From a checkpoint of a small sound classifier: 26.8 epochs.
Rows from block 5 of a small sound classifier, named by matrix and row number. Each number is 50 + 15 x the weight over its row's rms, rounded and kept within 0 to 99. All counts start at 0.
Before each channel's rows are labels from the 100 clips, of 14976, where the channel reaches its highest value: "loudest band" is the band of the loudest frequency at the time of the peak; "top examples" is what is common among them. Only what is clearly more common there than usual is listed. The data: drum patterns on synthesised drum kits. In brackets: how many of the 100.
# c30: last pointwise conv (model.blocks.5.c3.0.weight, 192x192x1), inputs 64-127

loudest band: 4000 to 8000 Hz (54)
top examples: tempo: 70 to 80 bpm (100); four on the floor (26); pattern: waltz (25)
c30.155:74 35 57 45 39 82 41 42 35 54 60 40 42 44 34 36 73 49 45 57 62 61 32 50 35 30 67 37 37 39 53 83 39 51 55 26 51 31 44 71 44 41 42 31 56 49 57 59 61 52 51 37 45 37 70 65 43 41 57 77 46 83 51 92

loudest band: 4000 to 8000 Hz (50)
top examples: shuffle (53); tempo: 120 to 130 bpm (52)
c30.31:46 46 36 85 57 41 55 52 52 27 58 15 30 35 63 48 37 66 37 66 67 67 32 74 69 41 35 74 81 52 62 30 41 54 50 58 62 46 54 52 69 41 34 67 36 51 49 64 45 51 53 32 67 63 44 78 66 44 64 54 68 64 42 56

loudest band: 4000 to 8000 Hz (68)
top examples: tempo: 70 to 80 bpm (100); text has "four" (39); waltz (27)
c30.152:60 51 32 75 53 39 48 44 58 34 40 72 47 24 74 32 49 53 38 28 61 60 72 46 55 48 51 44 83 62 26 45 29 44 53 43 63 66 35 69 59 65 77 56 58 34 32 51 27 57 54 53 61 20 26 44 44 66 59 46 52 66 79 69

loudest band: 4000 to 8000 Hz (51)
top examples: tempo: 70 to 80 bpm (85); five-four (26)
c30.86:40 57 34 43 29 54 24 66 66 55 55 49 83 54 41 47 37 38 57 47 49 99 60 55 49 69 72 53 57 39 47 87 36 54 39 55 52 06 62 55 48 77 89 60 25 52 48 35 34 30 49 29 38 50 37 36 51 86 30 73 61 81 49 32

loudest band: 1000 to 2000 Hz (25)
top examples: rimshot (59); tempo: 160 to 170 bpm (56); dembow (35); tempo: 150 to 160 bpm (33)
c30.143:48 44 57 53 49 20 60 61 31 49 63 72 31 78 63 72 37 30 47 30 56 53 50 58 30 60 53 35 50 38 62 44 55 59 16 57 41 59 58 48 57 50 63 50 52 91 90 37 49 59 49 73 26 60 35 52 44 55 58 37 43 14 54 36

loudest band: 4000 to 8000 Hz (49)
top examples: shuffle (100); tempo: 70 to 80 bpm (73); tempo: 80 to 90 bpm (27)
c30.15:42 63 61 42 67 79 14 32 50 38 45 17 66 36 69 65 34 84 42 55 29 32 41 38 56 68 65 53 54 95 51 47 49 24 42 99 49 46 36 26 51 63 42 54 53 56 44 25 44 77 76 52 51 37 43 49 74 75 48 18 49 36 48 29

loudest band: 4000 to 8000 Hz (62)
top examples: tempo: 70 to 80 bpm (100); rock beat (26)
c30.28:53 51 37 37 29 45 55 60 52 40 45 53 48 38 55 78 35 37 61 47 45 54 48 38 67 50 69 37 55 24 36 48 60 50 63 32 51 52 90 45 19 54 55 44 50 51 78 72 43 67 48 49 82 49 64 59 49 80 66 76 99 55 23 55